config.yaml
encoder_activation: "gelu_tanh"
decoder_norm: "batchnorm"
epochs: 5.8
Rows from block 11 of the encoder, named by matrix and row number. Rows with one number belong to one neuron. Each number is 128 + 32 x the weight over its row's rms, rounded and kept within 0 to 255. All counts start at 0. After the name is the row's rms in percent of the matrix's.
# fc1: MLP up (encoder.blocks.11.mlp.fc1.weight, 768x192), inputs 0-63
# fc2: MLP down (encoder.blocks.11.mlp.fc2.weight, 192x768, transposed), outputs 0-63
fc1.516 100 [165 148  82 142 149 120 180 108 109 138 139 113 156 153 170 148 155 168 127 165 136 128 149 105 141 204 135 132 118 164 158 120 127 102 173 108 121  57  64 110 167 138 174 167 143 114 129 151 105 194 148  86  49 108 116 146 110 133 140 151 131 130 175 143]
fc2.516 111 [123 108 162 128 126 115 129 114 148 137 153 130 128   0 105 118 140 117 140 114 127 123 125 134 136 118 105 158 121 116  99 156 124 132 126 150 126 155 177 129 129 128 127  92 123 131 138 143  97 112 138 116 148 144 123 127 158 105 146 121 136 100 135 128]
fc1.517 099 [160 148 115 167 131 117 111 121 128 102 176 160 145 149 116 112 144 150 144 137  93 115  88 109 139 137 134 166 101 135 115 174 154 140 154  63 135  68 122 172 169 149 111 148 150 150  87 106 112 146 152 133 132 113  84 101 157 147  98 171 120 136 152 147]
fc2.517 100 [113 126 144 119 121 145 129 110 120 137 105  92 102   0 102 146 125 103 120 115 147 133 158 172 106 135 136 122 126 127 154 127 148 118 151 188 148 137 137 117 106 104 119 116 112 121 138 113 147 141 108 135 117 156 131 126 146 126 161 103 114 103 134 129]
fc1.518 098 [173 194  18 150 143 114 149 118 127 104 169 127 136 143 181 148 137 202 165 120 110  86 136 138 121 157 118 115 158 107 160 127 140 177 144 116 169  52  98 130 182 133 111 181 131 100 158 167 150 134 143 130 133 141 108  96 129 142 180 152 125 152  79 139]
fc2.518 103 [132 105 150 127 138 167 104 140 122 150 143 119 115   0 137 136 115  95 123 101 123 119 125 117 128 115 132 118 144 162 137 142  90 126 136 128  94 130 162 141 121 154 149 105  91 135 144 119 110 129 105 107 134 116 105 120 150 114 105 104 163 127 161 138]
fc1.519 097 [167 138 131 161 136  95 129  95 173 120  87 122 124 114  72 146 164  99 131  96 105 130   3 147 161 152 133 132 145 104  78 114 104 120 113 135 175  78  71 125 117 172 141 137 101  95 112 191 111 175 150  96 154 114 133 121 158 159 156 135  98 168 152 116]
fc2.519 107 [124 133 131 115 112 128 133 175  92 151 169 131 152   0 114 140 115 135  90 128 153 139 140 113 115 132 120 113 124 141 147 161 120 111 113 143 127 138 169 139  94 145 145 123 133 164 116 112 111 116 123 132 117 115 138 127 106 136 120 135 111 124 107 136]
fc1.520 114 [127 193 163 131  94 139 159  94 182 126 111 103 110 129 137 185 142 176  74  84  83 130 105 176  86 147 128 129 102 167 151 135 112 115 167 134  74  51 110  76 137 141 150  70 117 102 120 155  97 126 179 142  49 113  88 188 178 144 159 141  97 147 148 159]
fc2.520 107 [103 153 127 145 127 110 130 113 106  89 144 106 128   0 119 125 121  98 155 130 111 131 139 125 137 141 138 129 135 121 116  98 131 150 117 112 157 144 133 139 102 133 100 136 136 124 135 174 135 112 114 132 123 136 138  85 106 134 161 125 148 142  93 110]
fc1.521 087 [153 127 140  83 168  94 158 166 143 101 157 109  88 125  86  71 125 201  80 157 166  91 122 141 110 136  97  56 116 103 128 142 146  93 180 169 170 121  75 120 131 131 151 148 162 145 173 156  70  72 149 160 117 110 107 112 140 161 141 115 126  92 140 123]
fc2.521 070 [145 141 153 124 112 134 162 121 127 124 107  89 143  64 142 197 127  62 152 114  96 183 145 114 152  88 125 155 112 114  73 121 124 159 129  63  94 138 239 149 139 106 126  88 115 145 148 179 128 151 183 158 117 122 140 168 123  83 115 157 136 159  68 101]
fc1.522 112 [138 141 114 132 165 158 179 117 119 122 135 124 137 133 167 155 136 128 153 156 108  86 118 150 102 155 107 128 156 121  85 105 105 166 160 147 168  81 144  84 156 140 165 188 110 129 135 155 118 182 170  53 169 101  62 115 122 110 138 132 147 186  76 142]
fc2.522 109 [146 129 103 149 131 139 130 109 146 139 123 160 123   0 134 137 144 115 119 100 130 120 105  84 151  90 124 109 106 131 151 147 123 108 114 113 102 128  99 128 130 108 149 105 117 137 121 112 129 120 144 164 130 136 158 142 125 133 122 157  93 118 135 119]
fc1.523 105 [124 172  66 141 111 165 183  68 191 116 152 111 142 130 122 141 142 128 148 129 112 141  94 176 152 143 161 132 164  86 131 122  98 102 207  70 189 109  82 124  91 156 153 131 164 147 154 147 112 206 122 125 139  91 147 185 139 148 110 194  79 149 112 114]
fc2.523 112 [119 102 147 147 142 136 113 113 124 105 120 110 120   0 115 115 136 153 116 138 140 141 118 135 109 142 114 135 120 136 135 129 110 137 111 112 102 145 135 130 126 128 159 116 110 154 113 126 121 124 126 136 107 118 104 112 121 138 139 129 139 145 128 139]
fc1.524 090 [170 151 133 174 155  80 143 121 135 118 209 119  99 125  75 118 135 154 146 128  77  74  96 118 143  95 178 104 152 127  96 156 125 120 189 113 119  85 128 222 128  84 111 164 210 188 143  97 186 156 103 154 143 106  94 135 111  72  69 116 105  77 110  97]
fc2.524 068 [103 134 122  50 132 235 153 119 110 110  64 139 182  44 171 126  98  72 144 112 146 176 162 114 155 129 106 160 113 146 162 146 103 109  63 164 102 189 172  93 105 127 174 127  48  86 106 131 190 139 134 117 135 113 144 147 130 157 175 119 116 126 137 163]
fc1.525 106 [116 170 103 134 140 118 140 110 196 118 127 111 129 132 154  93 148 168 136 121 114 139 133 153 119 150 150 103 150 131 119 113  78 145 149 126 166  52  68 139 134  79 186 130 166  83 130 166 160 179 165 121 147 114  83 115  46 135 158 134  88 117 119 180]
fc2.525 109 [136 130 128 121 129 125 131 143 112 122 123 129 126   0 117 158 137 103 135 134 146 129 118  86 140 115  90 125 120 131 102 147 123 132 132 129 138 177 152 132 119 126 138  92 111 154 170 138 124 114 111 122  87 122 119 151 170 145 132 154 112 156 119 123]
fc1.526 102 [157 167  41 146 147 139 161  94 152  82 142 150 126 127  93 126 171 146 100 159  63  89 104 190 100 166 133  85 135 111 127 151 141 116 156 136 197  55 136 166 147 132 151 156 120 117 146 145 115 147  78  82  71 134  80 114 156 114 100 166 104 143 190 120]
fc2.526 110 [111 134 153 134 114 131 121 120  98 145 130 116 141   0 126 131  97 115 140 108 138 132 122  98 134 153 119 174 103 133 130 148 127 125 131 156  91 176 144 141 131 110 133 111 121 117 112 116 135 104 148 118 131 136 130 118 125 135 160 119 125 138 120 147]
fc1.527 117 [165 201  82 161 107 128 193 108 162 123 139  55 103 137 148 104 131 174 124 161 120 100 108 187 118 165 102  54 134 132  93 130 127 107 162 144 167  42 107  97 106  84 150 175 156 128 172 138  96 149 144  57 136  96 105 139 127 157 175 158 131 156 122 161]
fc2.527 117 [134 119 138  98 130  97  99 129 134 141 120 123 144   0 115 144 123 112 135 113 116 138 145 102 130 126 124 142 119 131 128 121 107 141 130 127  85 148 130 138 110 157 139 105  98 157 113 119 161 122 132 160 126 130 143 113 151 121 114 148 131 120 124 113]
fc1.528 098 [116 108 102 134 142 121  88 192 131 135 118 130 117 131 196  99  83 102 147 162 162 133  99  39 127  76 153 145 113  99 177 103 188 172 120  93 128 100 109 136 120  90 130 108 135 160 104  92 133 152 177 150 192 110 147 128  85 110 111 148 144  98 107 110]
fc2.528 081 [143 108 164  79 131 117 172 102 152 143 104  48 120 229  73 103 183 175  86  86 106 153 163 184 119 118 127  61 152 159 120  86 118 119 175 151 131 181 159 110  95 120 132 136 143 108 136 161  85 120 117 112  78 135 114  91 169 144 143 153  95 203 142 125]
fc1.529 103 [163 173 139 133 114 195 188  93  68 126 121 124 158 127 150 160 119 110 142 136 144  90 104 123 155 211 154 130 134 138 178 135 140 118 163 134 153  51  83  81 109 124 172 168 108 108 129 183 142 128 168  91 106 117  58 102 190 106 157 179 146 157 162 142]
fc2.529 114 [123 135 122 140 143  99 111 134 153 135 156 137 129   0 112 141 129 141 141 106 134 151 140 128 131 129 114 124  93 137 115 114 139 112 131 127 127 143 145 144 110 146 103 111 125 118 142 137 132 105 111 133 132 146 151 113 117 136 137 133 109 103 125 141]
fc1.530 105 [191 152  53 150 157 140 145 109 153 132 203 143 155 136 143 120 120 168 173 150  98 101 140 101 114 180 109  45 103 160 153 133 132 130 206 127 120  58 121 143 143 134 125 178 133 115 113  89 152 117 147 148 117 143  86 147 152 156 158 120  95 174 146 154]
fc2.530 111 [136 107 175 139 125 127 138 129 143 145 109 132 103   0 126 138 118 116 156 129 115 121 135 133 140 111 118 151 120 108 144 135 126 102 136 114 139 158 100 152 146 130 114 125 111 136 146 133 129 145 110 120 130 136 124 117 153  91 131 121 131 128 159 137]
fc1.531 104 [129 156 101 184 130 112 160  87 212 146 135 156 133 119  97 166  89 124 159 115 163 116  64 123 111 131 115 157 157 142 136 173 145  93 187 110 169  62  99 140 148 135 108 130 159  94 116 135  76 144 112 149 161 136 124 118 158 137 124 184 126 181 159 189]
fc2.531 110 [124 113 165 121 116 121 114 127 108 124 136 121 159   0 118 135 125 135 145  99 104 119 141 139 128 142 147 118 135 124 152 130  92 149 129 134 112 148 157 116 133 151 115 120  94 141 119 153 143 122 141 109 116 123 127 124 133 146 126 117 105 128 126 113]
fc1.532 099 [144 161  96 176 167 150 123 144 184 136 145 100 180 135  79 125 168 183 169 166  71 112  93  75 188  68 160  88 152 166 173 183 146 151 185 122 141 131  78 155 178 111 114 122 167 148 104 103 185 141 143 174 163 167 137 128  74 169 107 162  63 105 100 155]
fc2.532 096 [124 104 155 120 103 142 101 109 123 129 127 131  92   0 125 167 101 108 135 126 129 120 144 191 110 175 132 165 141 106  71 138 122 137 178 110 130 132 144 110 128 104 123 102 118 119 163 148  99 148  97 125 109  96 125  91 162 133 148  90 127 132 142 112]
fc1.533 085 [137 145 151 133  71 136  80 146 135 135 125  95 177 116  91  95 173 208 114  96 123  93 123 115 151 108 157 143 126 187 128 123 121 137 152  68 152  97 147 136 145 119 163  86 118 143  95 165 134  93 135 151  78 200 154 132 143 133 106 128 184 114  66  79]
fc2.533 080 [109  91 142 138 178 113 125 145 134 158 130 127  86 255 124 145  94  74 118 106 135 145 168 176  85 177 148 130 138 120 124  87 107 192  97 143 112 151 126 107 108 125 107 144 111  65 154  97 102 159 117  75 140  93 110 120  62 150 156 111 131 138 159 152]
fc1.534 091 [120 103 160 132 119 190 195  68 158 120 113 136  79 148 125 128 106 134 151  93 106 127 133 187 126 140 100 160 127 198 146 113 126  96 177 191  94 116 178  79 117 159 115 123  86  85 141  68  99 105  98 109 120 134 158 170 121 154 159 112 113 141 142 136]
fc2.534 080 [107 169  76 166 109  73 124 115 112 133 135 163 136  63 182 138 133 115 145 180 131 113 125 107 104 126 141 114 161  74  72 122 146 120  70  53 127 120  46 129 116 131 101 175 149 168  99 155 152 131 165 157 138 133 121  79 153  83  74 117 117 136 135 129]
fc1.535 080 [178 162  89 133 182 102 143  84 126 143 136 103 104 135  72 182 155 148  95  98  89 143  80 195 113 166 158  67 162  81 139  98 126 117 180 127 183 108 133 116 161 122 108 125 127 105 181 167 153 172 119 145  82  97 159 140 191 140 151 182 130 161 174 123]
fc2.535 068 [ 91  93 159 130 130 165  90 124 112  99 167 129 127   0 115 129  76  97 153 128 134  83 139 107 116 193 106 183 116 154 146 128 145 138 138 157 101 138 164 109 101 164  99 134 110 149 130  99 112 106 135 103 149 117 117 121  98 124 108  80 202 105 123 148]
fc1.536 096 [152 120 138 160 120 171 130  80  95 129 117 121 134 107 116 101  83  56 140 151 171 109 106  67 148 118 131 161 131 192 178 116 101  92 131 116 103  62 133  39 100  93 131 130  98 118  85 155 144 193 158 129 151 139  54 134 154 124 156 144 155 155 127 156]
fc2.536 091 [151 124 143 124 137  60 135 134 164 152 146 143 109   0 134 123 178 174 126  99  81 132 178 158  79 146 140  91 148 126 128 114 143 119 158 146 156 113 131 142 125 159 110 143 159 131 100 114 102  98 102 115 139 142 162  78 106 140 108 143 101 121 178  61]
fc1.537 098 [190 147 131 135 121 146 167 139 188 147 147 146 112 144 115 133 195 144 125 138 160 119  69 119 158 118 121  31 144 152 114 100  93 135 100  78 170  92 103 127 148  75 194 184 178  97 129 158 108 109 134 149 133 107 108  97 139 142 133 119 108 154 153 167]
fc2.537 098 [137 135 129 106 149  98 134 126 130 142 137 134 146   0 105 166  92 129 141 102 135 147 129 112 135 167 126 156 115  86  94 137 122 121 129 130 115 169 167 117 128 145 102 104 106 168 147 122 146 132 144 118 121 127 139 169 153 102 119 156 106 145 127 123]
fc1.538 101 [141 171  84 161 149 144 135 105 128  83 184 119 116  99 115 151 121 173 136 160  72 111 121 122 165 148 135 120 107 151 182 181 112  89 147 106 206  37 122 121 122 109 121 145 159 129  99 100 155 112 144  78 103  79  76 199 148 139 138 149 106 158 152 169]
fc2.538 110 [115 121 135 119 152 118 118 128 121 154 124 160 139   0 141 128 144  86 112 117 123 111 124 128  93 118 119 134 129 131  83 128 147 117 104 143 126 145 158 147 128 108 131 118 129 136 139 140  97 109 136 123 102 138 156 102 126 154 158 124 129 122 138  94]
fc1.539 097 [109  98 126 154 124 167 118 138  92 154 131 154 176 117 104  94  72 116 170  97 185 131 127  25 112  74 147  99  90 135 174 131 141 158  86 127  98 157 147 148 114  91  97 105 118 131  66 146 195 135 155 149 234 165 122 110 121 134 123  99 128 157 105 130]
fc2.539 081 [151 143 173  90 162  60 130 144 180 143 128 122  90 255 126 149 151 120  90  81  99 120 163 203  85 119 111 116 176 122 100 128  98 117 166 140 147 107  85 108 183 152 157 134 106 136 163 131 109 121  90  67 118 126 116 118 144  90  93 158 106 110 180  93]
fc1.540 108 [114 116 141 151 100 154 151 106 201 140 111 117 158 118 149 167 117  64 184  32 165 124  80 135 160  79 118 126 183 153 151 142 105 132 133 146 158  93 171  51 152 118 131 103 135  72  95 139 137 151 111 148 170 112 123 162 169 115 182 109  89 178 128 183]
fc2.540 098 [137 113 154 144 128 115 120  91 124 116 139 151 103   0 133 127 118 114  82 151 139 147 129 150 105 152 123 119 106 114 112 117 146 135 117 118 127 120  63 134 116 134 118 135 121 161 141 136 109 102 111  93 132 137 162 130 153 117 116 132 103 145 136 114]